{
  "image_size": 64,
  "parallel_block": false,
  "depths": [3, 3, 3],
  "momentum": 0.85
}
Rows from block 6, named by matrix and row number. Rows with one number belong to one neuron. Each number is 50 + 12 x the weight over the matrix's rms, rounded and kept within 0 to 99. All counts start at 0.
# fc1: MLP up (model.blocks.6.mlp.fc1.weight, 1024x256), inputs 172-255
# fc2: MLP down (model.blocks.6.mlp.fc2.weight, 256x1024, transposed), outputs 172-255
fc1.811:57 65 62 51 54 31 29 41 40 49 43 57 47 59 41 46 54 46 67 27 68 75 39 55 43 40 44 36 42 64 49 62 40 60 37 46 37 51 47 54 54 48 73 40 51 29 45 39 45 42 57 46 46 54 53 38 66 31 43 53 46 74 55 70 32 42 60 57 64 60 43 49 46 56 54 50 49 58 48 45 44 25 30 55
fc2.811:56 56 61 52 31 51 45 53 48 51 66 48 43 66 56 53 32 38 37 59 65 50 66 44 65 45 42 30 58 44 51 44 61 55 53 45 60 47 62 42 62 54 55 53 59 52 48 43 38 54 59 61 55 55 32 50 57 57 60 54 54 47 45 52 45 46 45 74 25 48 64 53 52 74 41 44 59 26 45 53 65 54 55 43
fc1.812:59 66 27 51 45 53 72 64 41 55 46 56 48 62 61 44 35 49 42 46 41 48 40 62 44 54 61 50 40 50 61 48 33 46 46 37 63 44 49 44 48 53 46 49 40 53 70 65 71 41 39 45 39 61 73 56 28 65 40 48 70 48 34 72 49 54 44 57 36 53 41 33 52 44 46 45 45 32 60 49 41 47 45 45
fc2.812:53 51 52 42 48 39 56 47 41 42 59 66 42 46 53 43 43 53 30 35 44 44 56 50 67 39 55 58 47 40 58 49 40 53 46 32 48 65 36 55 41 48 50 36 58 57 58 48 57 73 42 66 51 40 38 49 49 45 43 36 72 39 32 37 61 60 53 64 47 55 51 52 27 40 68 38 54 47 42 52 47 61 38 48
fc1.813:32 51 54 21 40 57 36 73 26 67 47 54 49 58 13 53 50 53 58 54 54 57 89 56 41 62 58 45 26 50 81 47 52 36 52 35 70 51 48 60 60 28 56 54 46 50 50 65 45 46 56 77 35 26 52 50 45 59 37 55 51 44 44 55 46 59 48 44 32 33 41 44 56 70 61 42 59 49 34 57 22 40 40 59
fc2.813:23 43 67 47 57 53 54 62 29 52 32 52 63 63 39 31 61 36 42 32 60 47 71 41 66 57 66 50 34 39 50 49 34 45 52 69 62 21 56 61 32 59 25 46 19 71 57 56 48 55 44 49 37 26 53 69 77 45 52 28 61 47 34 34 29 42 48 46 49 60 42 36 64 59 48 66 62 49 61 39 56 38 39 75
fc1.814:62 47 51 49 49 59 34 85 44 47 49 55 26 46 36 34 67 52 46 24 74 57 70 66 65 83 50 63 39 47 46 57 65 29 48 41 44 32 43 53 38 02 59 46 50 58 48 36 48 59 70 38 33 44 46 21 65 50 62 39 49 48 41 64 29 45 46 57 38 50 81 39 59 66 62 39 62 82 38 51 55 54 53 47
fc2.814:46 46 50 37 32 46 51 56 34 76 54 25 59 38 46 25 44 40 37 44 52 56 74 56 63 61 51 62 41 53 33 55 54 68 57 38 47 62 60 49 32 40 55 54 39 53 63 52 62 79 45 67 47 49 49 62 47 68 50 43 61 57 45 46 33 45 41 33 33 38 49 42 57 47 48 68 48 32 48 23 60 44 28 48
fc1.815:52 48 67 49 49 51 44 76 42 48 40 50 66 57 29 38 58 60 64 35 43 56 71 49 57 46 49 50 27 39 42 41 43 38 54 44 69 39 50 50 53 41 67 41 46 54 58 47 57 41 50 53 55 59 55 68 52 35 49 47 51 45 38 54 49 62 66 52 45 45 41 33 51 46 55 62 48 49 45 47 34 40 49 49
fc2.815:47 56 56 50 65 65 69 61 49 43 48 41 79 56 49 54 39 56 77 40 81 48 78 47 54 44 62 52 17 51 37 40 52 53 48 66 51 47 48 51 48 44 61 38 51 51 71 48 45 64 52 54 70 55 43 52 49 58 57 37 38 59 44 41 57 62 46 45 41 58 64 52 36 53 39 47 36 47 53 43 41 29 43 49
fc1.816:30 71 29 54 45 47 35 53 56 39 43 60 49 35 51 62 56 47 55 68 52 49 50 56 62 59 41 61 39 39 58 57 54 48 56 44 73 39 59 34 41 33 40 51 59 37 60 63 52 29 79 43 38 63 63 68 48 66 28 37 57 45 56 53 49 45 45 66 29 56 36 36 44 46 46 48 38 45 71 63 50 57 50 54
fc2.816:46 71 48 61 47 66 41 50 59 50 44 49 48 31 57 45 49 69 44 48 63 51 47 47 63 48 58 49 45 39 61 46 59 48 54 53 48 40 39 46 43 57 70 44 51 51 39 49 59 64 42 58 55 42 47 53 49 58 56 52 37 40 61 44 62 48 52 52 55 39 54 59 63 46 58 53 49 59 48 45 39 44 45 67
fc1.817:58 34 47 66 61 56 60 30 57 45 51 62 60 50 50 83 52 52 43 52 34 53 53 33 37 60 59 39 55 48 53 53 43 54 69 32 34 72 37 69 74 29 45 36 36 55 40 71 47 37 49 66 35 22 43 35 45 56 48 72 65 53 58 51 46 64 51 29 36 42 46 52 57 46 52 41 61 39 60 52 44 46 56 46
fc2.817:56 47 64 72 50 40 41 56 59 41 61 41 76 52 58 28 52 30 50 57 36 45 52 40 50 47 37 63 38 52 41 49 24 51 47 61 59 23 51 45 39 48 63 73 39 45 50 59 68 60 24 65 41 35 41 44 63 37 27 46 54 67 38 52 58 48 50 49 43 50 37 85 49 55 48 55 57 73 49 62 55 35 28 90
fc1.818:56 55 65 72 61 14 55 35 48 48 49 57 61 54 74 47 59 42 61 47 23 49 45 40 57 35 55 57 34 48 61 62 37 50 34 42 22 48 38 33 55 44 56 58 44 45 45 56 42 09 63 34 42 45 48 46 54 37 31 51 52 56 43 55 36 40 56 56 40 63 37 76 58 44 42 63 64 76 55 63 38 57 48 47
fc2.818:30 36 73 53 50 58 43 58 52 39 21 59 41 52 99 56 04 52 59 34 64 29 66 70 65 49 46 54 47 39 34 65 58 73 62 41 51 54 55 40 61 43 40 57 71 21 45 53 33 63 50 70 54 09 38 68 75 24 46 85 88 76 35 53 50 51 51 99 61 56 51 49 25 73 16 52 31 45 52 62 53 54 45 60
fc1.819:47 45 46 46 42 53 42 33 48 43 47 52 42 46 48 49 53 58 48 30 38 65 48 57 44 53 55 61 43 55 48 42 51 46 59 52 56 45 44 55 34 51 40 47 54 46 45 55 45 53 44 50 49 59 49 46 53 41 61 52 48 56 52 52 43 39 37 49 55 35 60 56 49 54 45 57 41 47 51 57 62 45 62 43
fc2.819:39 56 48 33 52 50 56 56 43 52 56 40 57 45 49 46 40 47 54 36 42 39 36 53 56 61 65 43 39 59 59 45 37 37 64 48 55 56 55 52 40 47 33 57 46 56 45 56 55 48 56 41 55 54 52 46 45 52 60 42 60 53 51 46 34 58 65 41 51 63 17 53 51 37 57 51 43 40 30 58 61 57 57 57
fc1.820:54 47 46 52 53 40 60 50 60 36 43 42 50 50 33 36 47 30 43 48 64 62 46 63 49 62 62 44 41 49 53 52 54 36 62 55 61 48 52 44 58 62 29 40 50 58 42 42 64 51 50 58 71 35 45 55 55 60 42 43 67 39 46 48 62 54 52 51 58 60 58 47 45 45 50 56 48 39 59 46 39 57 40 52
fc2.820:43 41 60 62 49 52 34 46 44 33 54 62 66 55 40 45 57 34 49 41 55 82 31 53 55 50 55 47 44 65 42 62 45 59 45 46 64 45 43 39 61 67 57 32 53 49 42 34 38 55 52 28 49 33 43 37 69 32 47 50 55 53 51 60 54 52 45 53 44 62 29 42 49 34 46 43 63 45 44 38 59 60 49 49
fc1.821:57 58 58 53 37 55 32 63 51 44 51 54 55 66 48 54 51 51 59 50 45 56 44 33 63 57 49 43 33 42 50 51 49 31 40 53 45 55 69 41 41 26 44 48 45 58 42 56 47 42 59 38 29 46 50 57 45 51 55 37 36 55 48 57 63 32 41 68 22 61 53 42 41 45 50 62 59 48 39 68 43 39 52 56
fc2.821:36 54 27 40 56 61 68 43 57 54 57 66 60 32 78 61 58 83 60 47 51 55 56 36 54 55 60 71 42 38 44 45 64 52 63 47 61 53 39 38 34 37 52 61 38 42 51 58 53 51 60 62 58 43 56 63 41 48 55 56 64 42 38 40 44 49 42 66 42 46 56 42 62 41 45 47 28 52 40 59 35 54 44 65
fc1.822:52 67 67 56 53 50 38 52 60 57 52 31 41 38 67 51 60 55 81 41 84 45 45 53 37 36 43 55 53 99 45 82 65 65 60 56 39 62 33 41 42 65 56 75 51 60 51 40 32 67 51 81 45 59 87 28 58 43 72 74 30 81 51 48 46 40 20 61 47 50 33 51 48 65 65 60 68 52 58 48 46 46 50 25
fc2.822:40 65 69 57 76 47 63 58 46 61 73 38 48 75 32 43 56 44 41 62 73 49 49 53 61 45 52 47 44 70 29 46 50 34 51 61 63 58 43 32 52 82 88 44 38 56 53 58 23 59 55 49 52 65 36 44 54 72 92 53 31 79 15 38 61 30 75 54 61 45 44 47 66 36 50 54 68 66 42 64 37 30 32 71
fc1.823:68 50 41 57 48 48 62 55 55 39 57 38 54 66 44 37 59 29 56 42 52 58 31 48 64 52 38 64 62 51 40 54 39 52 58 53 48 53 57 41 48 40 35 55 35 50 48 56 52 62 34 49 58 56 42 67 49 51 38 50 61 46 49 41 46 44 50 57 51 60 37 52 48 42 50 64 46 60 46 43 51 60 51 73
fc2.823:56 52 49 66 53 48 50 59 66 50 63 70 50 46 55 46 38 66 53 39 45 62 49 42 60 61 67 56 43 42 65 58 42 42 59 50 50 28 41 42 63 56 63 42 47 44 38 52 49 33 43 54 51 39 49 51 46 47 35 41 54 46 43 53 64 44 54 59 40 48 49 32 40 47 47 59 57 40 53 64 51 60 60 57
fc1.824:71 47 57 50 57 64 51 66 56 35 29 34 56 43 41 44 61 48 88 65 28 52 63 89 61 67 51 59 36 64 33 31 79 10 54 49 55 38 31 32 39 31 51 47 47 46 56 61 44 42 39 44 43 50 52 43 43 31 51 63 59 59 59 59 30 58 41 27 62 39 49 57 44 40 45 52 47 45 48 62 20 69 59 40
fc2.824:40 45 64 62 65 64 60 72 56 54 28 54 70 45 57 45 37 45 64 44 59 42 63 38 52 47 61 70 30 59 49 37 40 49 62 63 51 23 61 25 31 41 58 57 42 41 52 62 69 46 48 73 41 49 40 57 67 42 61 54 51 55 43 57 35 66 44 50 46 61 49 55 40 62 20 51 61 39 66 56 62 35 37 72
fc1.825:54 58 48 65 53 44 32 53 56 27 37 48 49 59 60 53 56 71 34 59 46 51 34 50 58 45 50 49 46 44 44 60 37 47 39 60 45 45 40 56 67 53 61 56 58 41 37 39 38 24 52 42 26 71 37 53 49 44 61 57 45 59 36 57 53 38 56 16 65 42 51 66 52 48 62 51 44 40 57 45 54 54 45 49
fc2.825:56 29 35 30 56 39 58 59 49 56 67 53 59 51 45 72 42 59 60 47 56 67 45 54 59 27 48 47 76 60 33 44 41 55 51 63 35 57 40 55 45 66 58 42 52 50 49 41 49 71 45 44 56 48 46 58 33 50 63 51 32 47 59 56 41 37 62 60 50 30 53 43 54 47 47 46 39 62 48 50 46 27 57 35
fc1.826:42 41 36 34 57 31 42 57 53 40 50 48 27 53 68 47 50 31 52 69 30 61 66 70 54 62 58 54 32 51 37 60 66 51 51 48 54 29 30 48 45 40 61 45 62 56 44 53 45 65 65 59 41 36 52 32 57 50 51 60 57 54 57 55 36 48 38 57 52 55 50 50 46 44 43 44 31 40 68 68 51 40 52 40
fc2.826:49 69 43 40 57 42 40 47 60 39 33 48 60 57 64 59 66 49 65 45 44 35 43 64 41 57 49 39 21 41 41 44 26 59 54 59 27 38 61 44 58 31 56 66 48 46 43 49 58 47 50 74 50 58 46 44 48 36 55 62 41 44 56 65 38 59 48 58 56 48 35 51 57 55 57 43 52 46 54 54 47 61 52 58
fc1.827:37 40 54 53 33 52 33 41 57 27 41 47 39 47 46 50 47 55 43 58 59 45 62 57 41 48 36 37 66 60 72 44 55 47 30 58 53 72 60 47 56 46 41 41 67 44 44 39 36 42 50 47 50 27 46 44 76 39 69 53 45 50 60 50 37 48 40 48 48 46 53 59 59 64 35 54 50 48 44 43 57 65 44 54
fc2.827:49 43 62 38 44 50 33 37 43 52 61 46 48 51 45 30 57 41 45 43 19 47 41 73 43 53 52 57 64 48 73 73 34 55 35 45 40 32 65 64 63 31 46 46 49 47 54 66 44 42 35 61 51 48 34 40 65 46 50 43 33 42 37 49 23 45 51 41 42 55 50 50 48 60 37 53 63 42 46 56 53 59 40 59
fc1.828:56 48 46 43 37 46 48 58 59 50 52 40 46 53 47 45 33 41 53 48 59 53 43 53 50 45 40 54 44 19 48 37 45 53 62 47 57 58 40 51 66 66 57 63 51 66 54 51 60 44 49 54 50 58 56 61 44 60 49 57 47 61 57 40 48 51 54 53 61 34 49 49 39 68 48 57 51 35 27 47 40 63 45 51
fc2.828:42 52 50 59 50 56 48 63 58 50 51 44 52 38 47 65 52 37 53 37 34 47 42 55 39 65 57 48 59 59 40 46 55 41 49 50 40 48 45 54 41 63 52 62 51 56 41 41 57 51 45 46 59 43 49 61 54 44 46 47 48 51 54 43 53 51 49 35 46 78 37 58 48 51 47 63 50 57 57 62 46 46 65 58
fc1.829:37 47 67 41 52 35 47 52 56 47 36 42 62 56 49 25 41 54 39 37 23 66 51 57 62 55 63 32 31 26 53 50 62 67 65 39 75 63 66 33 69 52 30 49 46 51 63 60 35 38 52 59 68 52 44 50 28 54 62 39 70 60 35 51 33 63 41 53 53 35 53 61 52 61 37 69 61 59 40 60 58 52 36 32
fc2.829:43 52 64 84 40 72 63 58 35 61 45 47 58 44 53 70 42 34 45 43 33 50 34 46 47 79 45 33 58 39 39 39 46 69 57 53 71 48 79 56 82 81 60 54 44 39 62 41 20 44 52 38 56 56 58 68 61 33 80 53 39 57 59 41 31 84 71 40 67 59 64 47 34 39 46 52 57 49 46 39 80 34 63 43